config.toml
arch = "unet"
model = "image denoising model"
train_examples = 295000
crop_scale_min = 1
activation = "silu"
weight_standardization = false
block = "basic"
attention = false
init = "lecun_normal"
optimizer = "cautious_adamw"
ema_decay = 0.995
epochs = 2.8
final_lr_fraction = 0
Rows from block 3 of a small image denoising model, named by matrix and row number. Rows with one number belong to one channel. Each number is 50 + 10 x the weight over its row's rms, rounded and kept within 0 to 99. All counts start at 0.
After each channel's rows are labels from the 100 images, of 14976, where the channel reaches its highest value: "peak on" is the class under the peak; "colour at peak" is the nearest of a few named colours to the mean colour under the peak. Only what is clearly more common there than usual is listed. The data: dashed paths with two dots that lie on the same path or on different ones. In brackets: how many of the 100.
# convs0: first 3x3 conv (model.enc.1.0.convs.0.weight, 128x128x3x3, each kernel summed), inputs 0-127
# convs1: second 3x3 conv (model.enc.1.0.convs.1.weight, 128x128x3x3, transposed, each kernel summed), outputs 0-127

convs0.36:64 42 47 41 38 40 35 52 52 39 41 54 60 38 52 56 57 67 43 46 56 44 52 64 59 49 46 59 52 14 45 39 46 49 25 50 39 53 46 56 47 52 46 29 43 42 52 22 37 36 50 63 52 54 38 52 52 41 39 57 52 32 62 27 60 57 38 52 46 47 63 44 41 64 36 35 60 36 38 53 46 47 35 51 64 44 49 46 56 49 25 49 59 46 47 57 47 49 46 36 37 48 47 49 57 53 32 44 40 53 44 58 40 61 54 44 60 51 45 56 44 49 40 43 47 40 58 34
convs1.36:60 48 47 36 54 46 35 46 38 39 36 55 50 37 41 49 54 49 43 48 71 54 51 53 63 77 58 46 49 29 53 65 55 45 33 48 67 44 37 36 45 61 57 66 54 41 45 60 48 41 53 37 46 49 50 51 47 62 66 47 26 55 35 59 36 63 32 40 46 76 52 70 56 43 54 47 57 57 52 46 52 51 51 43 42 37 36 43 46 61 41 45 36 48 50 41 62 44 53 51 43 59 33 37 50 41 63 46 41 53 48 38 35 47 36 48 35 46 43 39 50 43 70 59 41 56 52 50
peak on: short path (38)
colour at peak: grey (82)

convs0.62:70 40 59 41 45 49 55 39 49 64 42 48 45 44 51 39 45 46 74 60 47 49 53 46 45 48 40 40 50 47 67 58 57 35 50 38 53 47 40 45 48 28 35 33 48 30 62 45 51 52 30 45 51 46 50 51 48 61 50 40 48 34 35 33 44 55 48 46 64 43 49 59 47 53 40 43 45 72 50 31 61 45 57 70 63 47 57 32 33 48 59 40 50 43 37 63 46 57 42 49 52 29 52 56 48 73 30 54 50 66 38 50 58 68 42 38 49 51 61 46 54 51 60 55 38 54 63 48
convs1.62:39 56 57 58 41 62 56 53 69 55 50 46 69 65 54 45 59 60 29 43 40 37 35 78 51 42 59 73 48 45 45 47 56 53 43 67 62 50 47 48 52 51 47 65 52 53 36 38 45 58 38 56 30 46 61 44 48 57 47 60 56 50 54 22 49 40 45 51 40 50 37 34 51 63 60 52 46 41 45 63 55 52 53 45 35 59 50 42 51 38 53 64 51 53 48 51 58 50 55 44 71 53 43 64 47 42 74 56 48 58 58 58 33 37 54 48 39 38 35 50 42 47 37 66 51 33 46 57
peak on: long path (32)
colour at peak: grey (77)

convs0.9:29 43 33 54 46 40 50 54 46 31 45 43 55 29 44 51 43 55 44 53 60 40 40 55 40 38 60 58 51 48 44 45 25 40 54 54 45 39 38 48 38 53 64 49 49 60 37 46 59 51 47 47 38 36 38 78 37 46 41 38 47 51 51 52 50 57 34 50 44 65 46 35 52 53 52 50 67 63 35 62 60 36 57 59 54 36 39 53 50 44 46 49 60 26 39 40 53 37 50 45 42 40 63 28 52 56 62 38 40 52 43 61 48 43 39 68 51 51 46 46 52 61 36 53 59 53 65 65
convs1.9:39 50 58 34 47 42 55 50 35 51 47 45 48 55 51 49 27 46 64 39 75 40 45 52 67 47 34 40 46 40 59 47 55 49 34 25 62 52 57 45 61 39 34 42 47 39 65 63 47 54 54 35 54 46 50 25 44 65 39 38 51 47 50 49 52 58 65 35 51 40 47 64 37 47 49 54 29 48 52 26 53 50 33 52 55 29 43 56 47 53 55 43 39 44 35 47 43 50 45 56 33 47 46 53 39 30 49 37 57 39 47 42 40 50 45 41 38 40 59 49 47 46 61 47 44 59 46 32
peak on: dot (48)
colour at peak: grey (52); white (43)

convs0.0:60 43 55 58 49 66 52 58 47 54 39 46 63 35 49 52 48 41 43 47 56 68 32 63 49 43 71 48 49 47 41 42 40 46 62 49 69 54 60 40 55 66 52 49 55 45 49 31 36 24 48 33 52 57 44 63 42 45 63 53 43 49 53 40 65 69 52 41 50 43 53 40 49 35 48 34 64 48 63 59 52 35 53 36 42 60 43 40 42 51 59 40 39 41 47 57 52 46 55 35 66 42 57 49 50 59 49 53 38 56 50 58 46 72 57 48 66 34 43 45 63 52 31 41 48 51 78 64
convs1.0:54 50 47 27 61 44 53 37 49 56 49 51 36 57 59 36 57 51 58 47 73 41 64 56 37 29 41 39 42 42 46 53 60 41 55 49 32 33 47 49 58 31 57 49 48 55 33 64 36 55 54 49 65 52 58 27 46 65 40 36 49 46 56 55 35 56 46 34 53 73 42 43 48 43 44 50 37 40 38 36 38 48 45 47 40 55 39 45 54 34 59 56 32 63 58 69 44 62 47 48 42 43 59 63 58 55 46 30 64 47 49 53 58 62 49 52 47 39 58 51 63 47 62 60 43 49 44 45
peak on: dot (64)
colour at peak: white (57); grey (42)

convs0.7:65 76 49 55 55 36 40 47 50 41 33 34 44 51 64 34 37 56 48 44 51 50 61 55 50 54 51 54 57 50 56 49 46 58 45 52 42 39 68 50 63 43 36 61 35 61 59 43 35 47 42 58 60 63 50 41 67 43 34 54 45 53 62 48 68 61 43 38 35 42 55 43 38 43 39 46 38 41 41 45 43 59 40 51 50 63 58 52 55 54 56 31 55 60 61 63 46 50 66 48 33 62 56 59 62 56 40 39 55 57 18 60 47 54 28 55 49 47 39 56 39 40 31 53 54 43 48 44
convs1.7:53 34 41 64 55 54 52 45 45 46 61 55 61 37 49 43 55 62 43 42 53 46 49 46 43 50 50 53 53 42 23 36 50 54 36 50 51 47 29 30 34 55 64 39 61 33 44 32 53 40 49 40 40 41 58 53 33 54 54 43 71 44 38 48 42 39 56 54 56 56 54 64 64 47 62 32 57 47 59 50 58 44 42 50 47 50 41 42 64 58 34 51 47 32 33 40 65 47 30 44 47 42 44 29 51 34 51 56 35 41 49 46 32 40 62 30 47 54 44 42 48 56 62 66 59 43 60 50
peak on: short path (52)
colour at peak: grey (79)

convs0.6:55 48 57 49 55 56 39 34 47 58 42 41 49 58 58 44 48 51 39 38 54 43 61 37 42 41 50 36 44 31 39 57 50 28 39 33 39 50 43 33 44 49 47 44 38 44 37 49 35 43 29 43 57 45 59 35 52 36 49 58 50 36 45 35 32 61 60 43 43 46 49 60 54 48 40 56 51 25 28 45 49 33 37 54 32 54 49 31 43 44 54 39 58 49 38 53 47 67 36 48 60 45 47 50 54 52 39 34 47 68 38 50 43 59 43 49 52 39 51 47 31 58 63 61 29 54 58 53
convs1.6:45 43 47 66 56 51 53 47 47 65 44 50 45 46 59 59 50 27 59 62 35 52 36 44 60 47 44 35 47 49 61 54 53 56 56 62 70 59 60 50 58 42 34 51 48 40 43 58 64 49 60 43 53 46 46 47 51 41 55 52 50 38 46 52 48 31 39 29 53 48 62 46 41 55 43 52 44 64 57 29 53 57 62 47 49 58 46 63 50 42 37 43 46 35 47 47 31 30 31 48 48 50 60 46 27 50 26 48 63 48 18 53 64 54 43 55 53 39 51 57 47 52 30 45 32 64 37 47
peak on: long path (35)
colour at peak: grey (96)

convs0.5:64 45 41 53 41 48 30 49 47 48 46 60 44 46 41 35 53 52 58 36 33 49 24 41 37 67 49 52 38 59 53 44 35 45 47 45 65 56 53 42 65 58 47 54 49 62 63 56 43 55 50 39 37 51 69 48 67 52 52 50 52 46 59 41 44 49 62 41 44 30 53 56 42 46 45 59 52 42 47 30 44 56 43 48 28 33 56 36 49 54 66 43 47 33 27 33 31 36 43 61 44 52 54 56 36 54 53 47 24 50 52 42 38 52 39 70 43 46 50 49 61 45 44 61 45 48 56 50
convs1.5:54 53 44 51 49 51 52 59 50 25 45 52 38 38 64 60 60 39 45 49 55 50 59 34 56 50 38 55 37 30 41 48 49 63 52 36 42 58 41 54 52 43 59 50 46 53 46 59 31 31 56 55 42 39 67 27 58 48 30 52 41 52 46 46 48 68 45 55 45 38 47 67 53 50 38 50 33 33 40 36 12 51 43 58 43 67 47 46 67 49 54 58 34 61 52 38 57 41 45 42 45 46 50 50 45 57 51 63 61 43 43 40 55 29 60 44 46 44 33 44 41 47 57 49 54 47 39 45
peak on: long path (31)
colour at peak: grey (88)

convs0.85:64 56 62 42 50 59 43 35 53 48 40 42 43 52 72 53 38 54 40 31 34 62 62 48 58 45 45 38 39 26 48 56 51 42 43 35 45 44 43 43 57 59 37 56 55 47 47 51 26 38 45 36 54 50 60 26 51 40 39 53 56 61 71 51 45 65 48 48 37 52 57 53 53 42 40 51 53 50 46 36 29 50 28 42 28 58 58 45 32 60 35 35 41 62 54 43 42 67 43 41 53 51 67 47 72 46 58 55 53 63 50 57 48 47 50 64 56 42 52 52 49 48 51 49 46 50 44 59
convs1.85:55 52 46 49 40 32 53 54 37 56 54 56 46 40 42 61 53 44 44 68 68 47 41 51 43 53 50 64 69 40 44 51 52 56 40 47 39 47 46 36 38 56 58 50 58 45 35 46 36 48 49 62 36 40 57 68 39 40 57 51 39 62 44 50 60 42 34 53 34 52 39 55 40 35 85 20 44 54 48 68 54 46 57 55 54 27 36 50 49 58 50 51 66 45 52 52 47 38 54 45 55 65 41 49 40 45 48 39 51 28 56 53 36 31 44 48 48 51 47 36 56 39 54 58 58 58 47 36
peak on: short path (31)
colour at peak: grey (85)

convs0.13:29 54 59 51 52 47 59 61 52 54 51 44 47 59 54 46 49 28 47 45 61 57 48 59 37 50 52 55 38 57 43 32 53 37 65 55 39 45 50 55 37 53 41 43 45 39 39 49 40 57 39 40 41 63 47 53 46 36 34 44 39 44 42 71 67 35 54 36 38 59 58 27 36 55 30 46 51 49 56 36 40 39 41 57 46 34 51 43 57 46 67 42 59 47 49 50 47 56 54 55 40 31 65 48 75 55 43 55 44 26 30 49 61 56 44 65 48 40 47 44 59 49 55 44 67 45 65 55
convs1.13:30 45 47 54 57 29 49 39 43 40 49 67 46 45 57 31 38 63 32 47 57 52 47 54 56 57 34 23 50 50 46 47 50 42 46 52 61 49 43 43 52 42 35 59 43 35 46 44 40 55 63 45 51 32 47 35 36 53 53 36 51 44 28 44 34 57 54 33 55 39 44 50 41 32 43 53 18 57 57 47 59 45 63 49 48 48 38 60 46 54 47 52 46 51 41 66 51 43 40 37 46 31 50 37 44 35 44 58 51 47 41 54 52 40 36 42 48 43 45 49 42 52 52 51 29 50 35 31
peak on: dot (53)
colour at peak: grey (54); white (25)

convs0.33:55 44 51 57 59 50 38 49 45 56 47 46 52 60 53 42 51 46 51 30 50 50 55 36 42 49 50 47 43 22 43 65 42 37 41 38 34 75 57 33 50 45 28 51 49 43 48 44 44 30 49 44 44 46 61 38 54 38 53 48 56 33 64 45 37 44 55 50 51 55 49 50 42 54 49 65 32 36 55 50 44 31 26 51 40 45 56 35 53 48 57 37 52 47 32 60 49 48 45 66 58 46 63 50 59 57 39 55 42 66 32 45 28 45 40 60 58 47 64 43 45 57 75 49 53 48 54 34
convs1.33:43 44 28 41 46 50 59 56 53 50 34 35 60 49 53 65 58 47 61 58 34 51 29 52 75 58 51 57 47 39 59 59 52 52 28 66 61 64 40 45 66 61 53 39 56 56 50 59 52 62 45 52 62 37 38 49 44 40 47 52 49 48 44 50 57 56 36 35 56 48 52 50 41 57 52 44 35 31 34 54 63 51 59 47 58 48 63 49 40 58 58 53 69 53 61 37 24 32 53 54 44 45 46 53 29 50 60 56 60 55 52 65 47 53 42 55 30 55 43 56 51 36 34 47 34 47 44 43
peak on: long path (25)
colour at peak: grey (91)

convs0.99:56 54 32 56 64 53 53 53 46 37 51 42 53 33 56 41 48 47 36 28 47 64 56 34 67 51 44 48 54 42 32 34 30 57 57 66 34 49 64 52 59 55 51 55 54 46 44 41 30 45 48 37 51 41 53 53 58 48 56 55 55 60 55 52 41 46 31 51 54 66 61 44 48 58 63 55 40 50 49 50 48 52 37 38 35 58 39 54 52 70 46 43 62 64 62 56 51 50 37 41 46 43 64 33 69 51 42 61 45 37 36 48 56 52 41 67 59 31 31 53 48 50 21 42 49 41 48 59
convs1.99:25 47 48 53 44 39 55 66 43 51 46 52 44 42 67 52 47 42 54 44 76 49 50 53 45 45 39 51 44 46 54 34 41 48 43 24 47 66 59 52 43 50 59 49 43 64 53 52 58 52 53 41 49 45 67 49 54 59 40 27 52 50 58 55 47 82 64 55 44 41 47 49 40 40 43 39 49 50 49 33 51 58 36 46 69 46 55 52 51 49 68 65 45 36 41 48 38 37 47 57 31 50 63 54 35 47 56 31 53 38 56 59 58 56 39 49 24 48 55 44 65 44 58 50 52 49 34 37
peak on: dot (97)
colour at peak: white (97)

convs0.109:59 51 46 46 63 42 44 44 45 34 33 54 48 27 63 40 32 48 54 27 36 54 58 54 33 49 34 33 44 46 29 51 38 35 46 46 50 38 46 41 51 55 41 38 37 48 48 46 36 56 44 45 36 50 46 40 45 61 56 44 45 42 37 48 50 67 41 40 39 54 62 67 36 50 46 60 51 47 60 52 44 42 35 61 40 52 47 58 39 71 37 29 42 43 42 43 40 47 37 46 54 50 61 37 60 54 37 52 43 63 34 63 58 60 46 54 57 26 57 45 56 38 49 44 61 41 59 52
convs1.109:48 55 56 51 63 61 55 58 56 60 68 41 55 48 49 57 64 54 66 65 58 63 51 60 55 44 57 58 54 50 48 60 54 58 46 47 50 51 51 46 53 63 58 61 56 57 59 71 48 49 48 63 57 49 63 66 56 60 65 56 61 60 72 60 57 63 52 70 59 60 52 55 66 64 59 58 61 57 59 50 52 63 61 68 58 60 52 62 57 60 50 56 54 69 66 59 64 64 62 52 56 70 56 65 60 70 60 60 61 64 65 45 52 60 59 57 50 60 58 56 48 48 39 62 55 74 58 59
peak on: dot (34)
colour at peak: grey (37)

convs0.89:69 35 35 39 47 50 49 38 53 54 46 26 49 38 59 46 53 54 57 49 54 42 45 46 58 50 34 36 40 48 45 45 47 49 50 56 50 53 57 64 55 37 27 59 38 38 52 48 67 51 44 39 59 45 47 50 52 43 43 45 42 30 47 56 32 42 55 46 45 45 36 48 53 30 42 51 46 39 52 30 46 28 57 43 39 52 52 53 15 22 51 45 37 50 28 48 55 65 56 56 45 32 47 66 41 50 29 43 45 48 56 56 55 58 49 48 46 48 55 45 31 45 55 56 47 52 57 49
convs1.89:49 53 49 57 50 45 45 40 57 37 36 41 49 64 32 39 24 39 46 55 37 53 53 62 54 72 47 40 34 44 40 53 54 63 47 56 73 42 47 50 38 47 54 52 48 58 55 54 30 40 71 39 50 49 55 44 42 60 55 48 67 63 44 29 48 54 54 41 53 55 63 65 54 61 31 39 44 47 51 61 53 57 49 64 45 39 54 44 62 58 49 45 44 55 64 34 56 46 41 57 56 50 68 43 52 41 62 64 41 79 41 43 53 61 57 45 55 33 36 51 54 44 47 54 44 31 58 63
peak on: short path (41); long path (27)
colour at peak: grey (91)

convs0.44:51 42 41 38 54 56 62 57 41 62 27 44 50 42 54 45 38 51 59 39 58 61 51 35 46 51 61 57 67 35 54 32 53 51 45 39 45 49 60 47 57 46 40 56 55 47 62 30 51 55 47 70 39 60 55 50 60 26 43 37 38 55 61 40 26 50 44 53 45 47 49 35 57 56 64 45 55 45 43 53 40 48 56 46 34 58 57 51 36 53 51 63 49 40 28 57 34 61 36 47 49 49 64 55 44 66 62 40 46 44 67 62 52 52 33 60 53 43 67 55 39 57 32 58 67 49 50 68
convs1.44:62 56 57 46 52 35 50 53 54 40 46 51 53 41 49 41 37 43 48 58 72 31 47 47 38 42 40 54 30 45 46 51 50 40 39 56 61 49 50 54 37 47 43 45 33 49 36 60 48 37 45 28 41 54 39 50 40 70 51 44 27 44 28 54 65 56 21 51 47 61 42 48 53 44 47 53 52 43 43 39 56 42 42 53 61 46 36 49 36 33 29 47 54 51 54 53 47 54 53 66 49 42 28 42 40 29 49 39 55 41 37 64 49 38 32 54 50 59 33 34 51 41 55 44 49 60 48 56
peak on: long path (35); short path (29)
colour at peak: grey (93)

convs0.104:68 34 47 64 46 43 53 56 49 28 55 45 56 26 65 51 36 61 44 58 54 50 46 40 48 35 45 40 56 50 38 44 56 44 61 47 53 53 55 45 40 51 54 46 45 47 51 37 43 54 58 29 64 38 46 52 42 37 41 54 52 54 43 49 39 50 47 53 52 38 56 38 74 33 64 45 45 39 46 52 47 49 75 48 30 47 47 52 56 41 54 39 34 53 42 39 42 52 50 47 44 42 67 34 58 58 58 57 49 49 60 56 61 51 48 41 64 49 48 52 66 50 35 54 29 70 75 74
convs1.104:55 56 49 49 43 45 56 53 57 52 35 49 55 68 46 52 55 37 58 38 44 49 55 63 71 57 43 64 39 54 61 36 48 50 58 63 68 49 56 59 60 49 32 56 33 48 55 69 48 52 41 43 48 49 47 45 66 66 53 65 68 35 44 41 57 57 56 54 52 45 48 65 13 61 49 64 57 33 42 45 65 46 49 44 60 57 64 54 29 46 59 49 73 55 51 69 52 58 56 69 53 57 37 59 52 47 54 50 59 49 49 55 48 43 55 53 49 65 71 38 55 57 46 50 57 46 41 41
peak on: long path (34); short path (28)
colour at peak: grey (84)

convs0.80:53 56 52 61 54 59 47 53 49 48 40 34 47 41 44 47 42 54 50 51 48 48 52 39 50 36 48 28 40 26 42 52 44 55 52 28 64 54 58 39 54 48 27 59 34 40 46 53 57 43 50 40 61 44 45 53 36 56 56 58 65 55 58 44 35 55 54 33 33 39 52 37 56 48 52 44 37 43 51 32 52 57 59 59 56 37 47 33 33 36 44 39 39 44 30 34 41 55 57 59 45 50 61 58 54 55 64 45 31 54 59 39 37 47 58 53 42 59 75 56 75 60 52 50 63 50 57 58
convs1.80:38 40 48 36 54 39 56 40 53 52 34 62 59 42 39 54 52 52 58 58 66 59 37 61 64 43 48 53 47 31 54 49 36 63 25 53 57 50 37 42 45 52 58 59 58 60 37 40 37 46 59 57 57 44 57 41 58 58 42 28 55 42 38 57 48 62 48 36 54 39 46 60 50 38 47 50 49 43 35 46 46 49 49 44 45 31 44 50 38 54 18 52 71 46 65 45 50 63 47 45 62 56 49 33 51 34 46 38 41 43 49 33 48 41 44 26 48 40 53 46 50 44 63 38 41 61 42 61
peak on: short path (47)
colour at peak: grey (88)

convs0.64:57 36 42 61 56 55 30 34 57 60 44 45 68 47 45 64 65 41 56 31 53 54 62 50 64 54 34 44 57 52 47 44 50 42 55 51 43 63 59 43 50 43 45 25 43 20 51 29 45 49 57 59 47 40 53 46 64 52 58 56 67 15 57 49 44 42 59 46 35 41 51 57 55 39 54 48 39 27 57 49 38 38 49 54 46 48 48 51 50 42 46 40 42 62 49 62 47 45 36 47 50 39 46 54 56 46 34 51 54 37 61 40 41 53 66 41 57 46 51 54 53 48 52 32 60 51 55 32
convs1.64:38 61 52 31 54 41 65 65 51 40 38 53 58 45 47 26 50 62 33 51 53 47 55 64 33 55 64 56 32 53 44 51 41 49 51 57 58 53 35 53 59 67 62 57 46 70 56 62 43 41 60 42 34 65 49 57 44 46 57 42 44 52 37 53 60 52 36 61 39 67 54 49 63 42 45 49 65 51 40 52 56 59 33 61 44 49 34 36 51 48 35 48 53 50 54 42 54 55 69 49 65 47 43 40 45 53 71 49 28 61 49 57 35 44 34 44 41 56 34 54 54 49 56 68 51 46 55 66
peak on: short path (46); long path (31)
colour at peak: grey (97)

convs0.100:61 45 54 40 32 43 48 59 61 43 35 41 56 41 61 58 59 63 37 49 26 60 58 56 50 57 51 33 33 61 41 22 35 56 65 48 52 52 39 46 59 50 57 43 37 55 39 35 41 55 65 41 45 45 46 54 47 49 47 60 59 35 46 56 64 56 45 49 54 61 64 48 25 65 50 43 50 64 40 61 38 45 48 35 43 51 47 54 47 70 46 40 38 31 52 37 42 52 76 63 51 43 68 49 52 42 45 61 57 46 48 63 45 45 40 47 62 39 56 57 63 43 56 51 54 53 52 52
convs1.100:41 33 50 62 60 34 43 69 45 58 58 51 38 39 57 39 45 33 60 57 66 52 59 46 46 41 50 53 67 49 45 41 55 46 32 55 49 42 38 38 51 41 38 52 55 36 58 66 57 41 35 45 55 34 50 42 59 55 65 58 49 37 62 46 44 44 59 52 56 60 59 56 60 67 65 61 43 64 54 56 51 52 68 42 54 47 55 54 46 51 44 42 47 51 41 67 58 44 31 17 27 46 54 50 46 41 43 34 36 38 69 49 58 43 51 61 54 44 61 49 58 43 51 41 47 63 36 38
peak on: dot (71)
colour at peak: white (70)

convs0.111:84 48 43 48 55 50 36 39 45 55 30 45 66 38 59 58 48 52 24 19 55 48 51 45 41 50 53 41 54 46 61 27 49 45 48 40 61 42 47 35 57 62 46 40 45 50 58 35 52 38 53 65 45 46 51 49 59 56 54 51 65 61 54 50 37 70 45 43 40 46 57 54 21 49 66 51 41 48 53 51 48 58 39 55 54 41 37 69 58 51 47 42 64 45 38 43 31 50 50 45 40 39 62 50 52 55 53 48 45 37 72 50 36 53 50 39 47 45 41 51 58 49 42 47 53 51 49 61
convs1.111:46 45 57 54 50 55 60 45 51 39 71 58 48 48 38 51 58 55 45 68 57 50 36 61 43 32 52 62 32 48 40 49 45 64 44 53 34 55 46 61 39 48 56 54 57 43 30 67 45 51 51 23 51 50 57 64 55 57 70 49 42 41 56 62 62 39 33 64 58 57 50 19 61 36 38 61 63 54 59 42 49 42 55 51 56 46 61 48 46 46 53 71 55 52 61 50 68 59 49 58 53 51 36 46 32 59 42 51 62 59 37 60 54 42 60 49 56 54 72 39 65 47 56 55 51 49 51 43
peak on: dot (75)
colour at peak: grey (51); white (47)

convs0.74:71 44 50 50 63 30 58 62 64 42 53 51 76 35 60 61 42 39 35 43 40 41 51 42 50 42 42 51 54 37 51 40 56 49 51 59 57 51 57 21 51 62 50 54 57 52 39 31 53 47 55 53 23 43 48 42 30 46 55 46 52 51 50 42 33 62 30 60 55 45 58 46 59 55 52 53 41 42 35 52 44 51 54 42 36 45 36 38 49 63 22 48 36 54 52 40 41 60 44 53 41 51 65 43 49 52 53 54 56 46 48 73 38 53 35 46 54 51 53 45 51 37 33 39 48 57 56 58
convs1.74:24 47 52 42 33 50 37 47 35 36 47 53 38 42 37 49 53 53 49 52 67 57 43 49 69 56 55 50 39 58 59 41 26 55 38 36 50 43 37 64 60 43 53 51 49 60 49 57 30 54 80 41 57 35 45 59 48 45 37 58 47 51 60 57 53 65 63 58 56 39 31 57 41 49 49 40 46 63 49 59 43 61 43 52 56 61 50 57 55 52 59 52 48 46 50 22 55 38 46 37 42 69 41 46 55 50 52 51 46 48 44 27 41 37 63 34 51 43 45 50 49 67 58 55 58 42 40 41
peak on: short path (29)
colour at peak: grey (72)

convs0.77:73 49 59 50 51 56 44 55 45 34 39 52 58 35 53 49 27 44 36 52 58 56 67 38 43 42 34 37 45 44 41 52 37 56 47 58 63 40 62 55 42 50 40 46 45 49 42 32 46 41 57 43 45 46 30 44 36 47 35 35 36 45 34 50 45 45 35 51 47 63 72 61 47 42 46 27 53 44 39 48 49 45 48 57 52 62 35 58 37 49 30 39 55 46 34 46 45 56 49 56 49 36 54 42 56 33 45 44 52 52 51 38 61 52 32 35 58 56 62 31 50 46 56 51 63 48 65 64
convs1.77:30 52 49 56 59 42 48 64 55 54 65 58 37 53 54 50 53 34 45 60 42 60 35 62 43 52 32 54 42 56 48 32 36 56 45 33 59 45 46 52 48 45 54 51 52 49 55 52 67 56 58 39 59 55 50 44 66 56 44 28 44 53 54 56 53 49 60 61 50 45 37 33 65 31 48 56 44 50 59 41 62 49 57 53 44 59 66 77 39 51 61 50 40 57 37 67 52 40 49 55 48 57 59 52 52 43 48 27 59 51 40 69 63 60 37 63 47 50 57 42 47 52 28 62 37 26 43 40
peak on: dot (33)
colour at peak: grey (56); white (33)

convs0.55:47 50 69 35 55 56 52 41 46 64 43 49 41 55 61 46 46 41 58 42 39 40 43 51 45 53 43 44 34 27 31 53 56 27 52 39 41 59 37 46 41 46 45 34 49 41 43 48 35 40 33 29 45 57 34 31 40 31 45 50 34 49 45 37 42 51 35 45 50 53 40 35 47 49 35 48 45 48 48 48 50 29 39 59 40 37 49 34 31 49 59 43 32 46 47 50 48 66 40 48 49 36 47 45 67 51 38 43 54 54 44 41 48 61 49 44 61 32 47 52 44 44 61 44 47 67 55 63
convs1.55:60 37 44 39 53 54 45 59 49 39 34 45 50 70 40 52 30 54 64 66 42 59 32 28 40 76 35 56 45 52 48 61 39 51 51 50 71 45 44 49 38 52 25 51 62 34 50 40 42 52 48 33 41 43 53 49 44 48 50 43 44 29 44 49 46 53 58 27 43 43 62 57 44 60 51 43 43 52 55 67 53 44 54 46 56 43 45 45 51 55 54 38 62 43 36 49 51 39 40 41 41 34 58 35 34 50 42 58 45 60 44 59 55 58 35 47 52 35 49 50 56 47 38 33 38 35 62 52
peak on: long path (36); short path (26)
colour at peak: grey (92)

convs0.29:51 54 57 40 54 45 52 33 43 47 59 33 40 54 41 10 57 52 53 65 55 45 36 61 46 50 53 56 62 54 52 34 44 43 41 33 59 40 47 40 39 53 42 47 51 47 41 33 46 36 30 45 70 50 36 52 47 58 41 45 49 58 25 48 60 68 52 44 51 40 49 41 36 40 54 43 41 53 57 46 46 46 44 51 68 45 70 47 38 34 55 52 45 41 41 52 46 55 54 50 43 35 51 54 58 55 54 46 40 32 41 51 52 61 58 51 52 69 47 39 70 41 58 61 40 64 68 48
convs1.29:37 66 52 61 42 50 68 44 52 71 57 44 55 51 44 74 29 34 67 47 31 64 42 58 66 62 53 54 61 57 67 48 71 60 46 75 61 56 61 47 59 47 54 55 32 54 67 61 61 50 58 54 54 64 49 33 48 53 47 47 59 50 63 40 41 36 43 54 39 50 51 59 46 52 30 55 39 47 48 45 49 52 60 48 38 42 45 59 39 41 58 48 53 45 48 69 38 43 39 46 54 48 58 44 54 60 55 62 56 48 55 53 63 52 38 63 51 33 35 52 47 47 42 44 43 33 44 63
peak on: long path (55)
colour at peak: grey (91)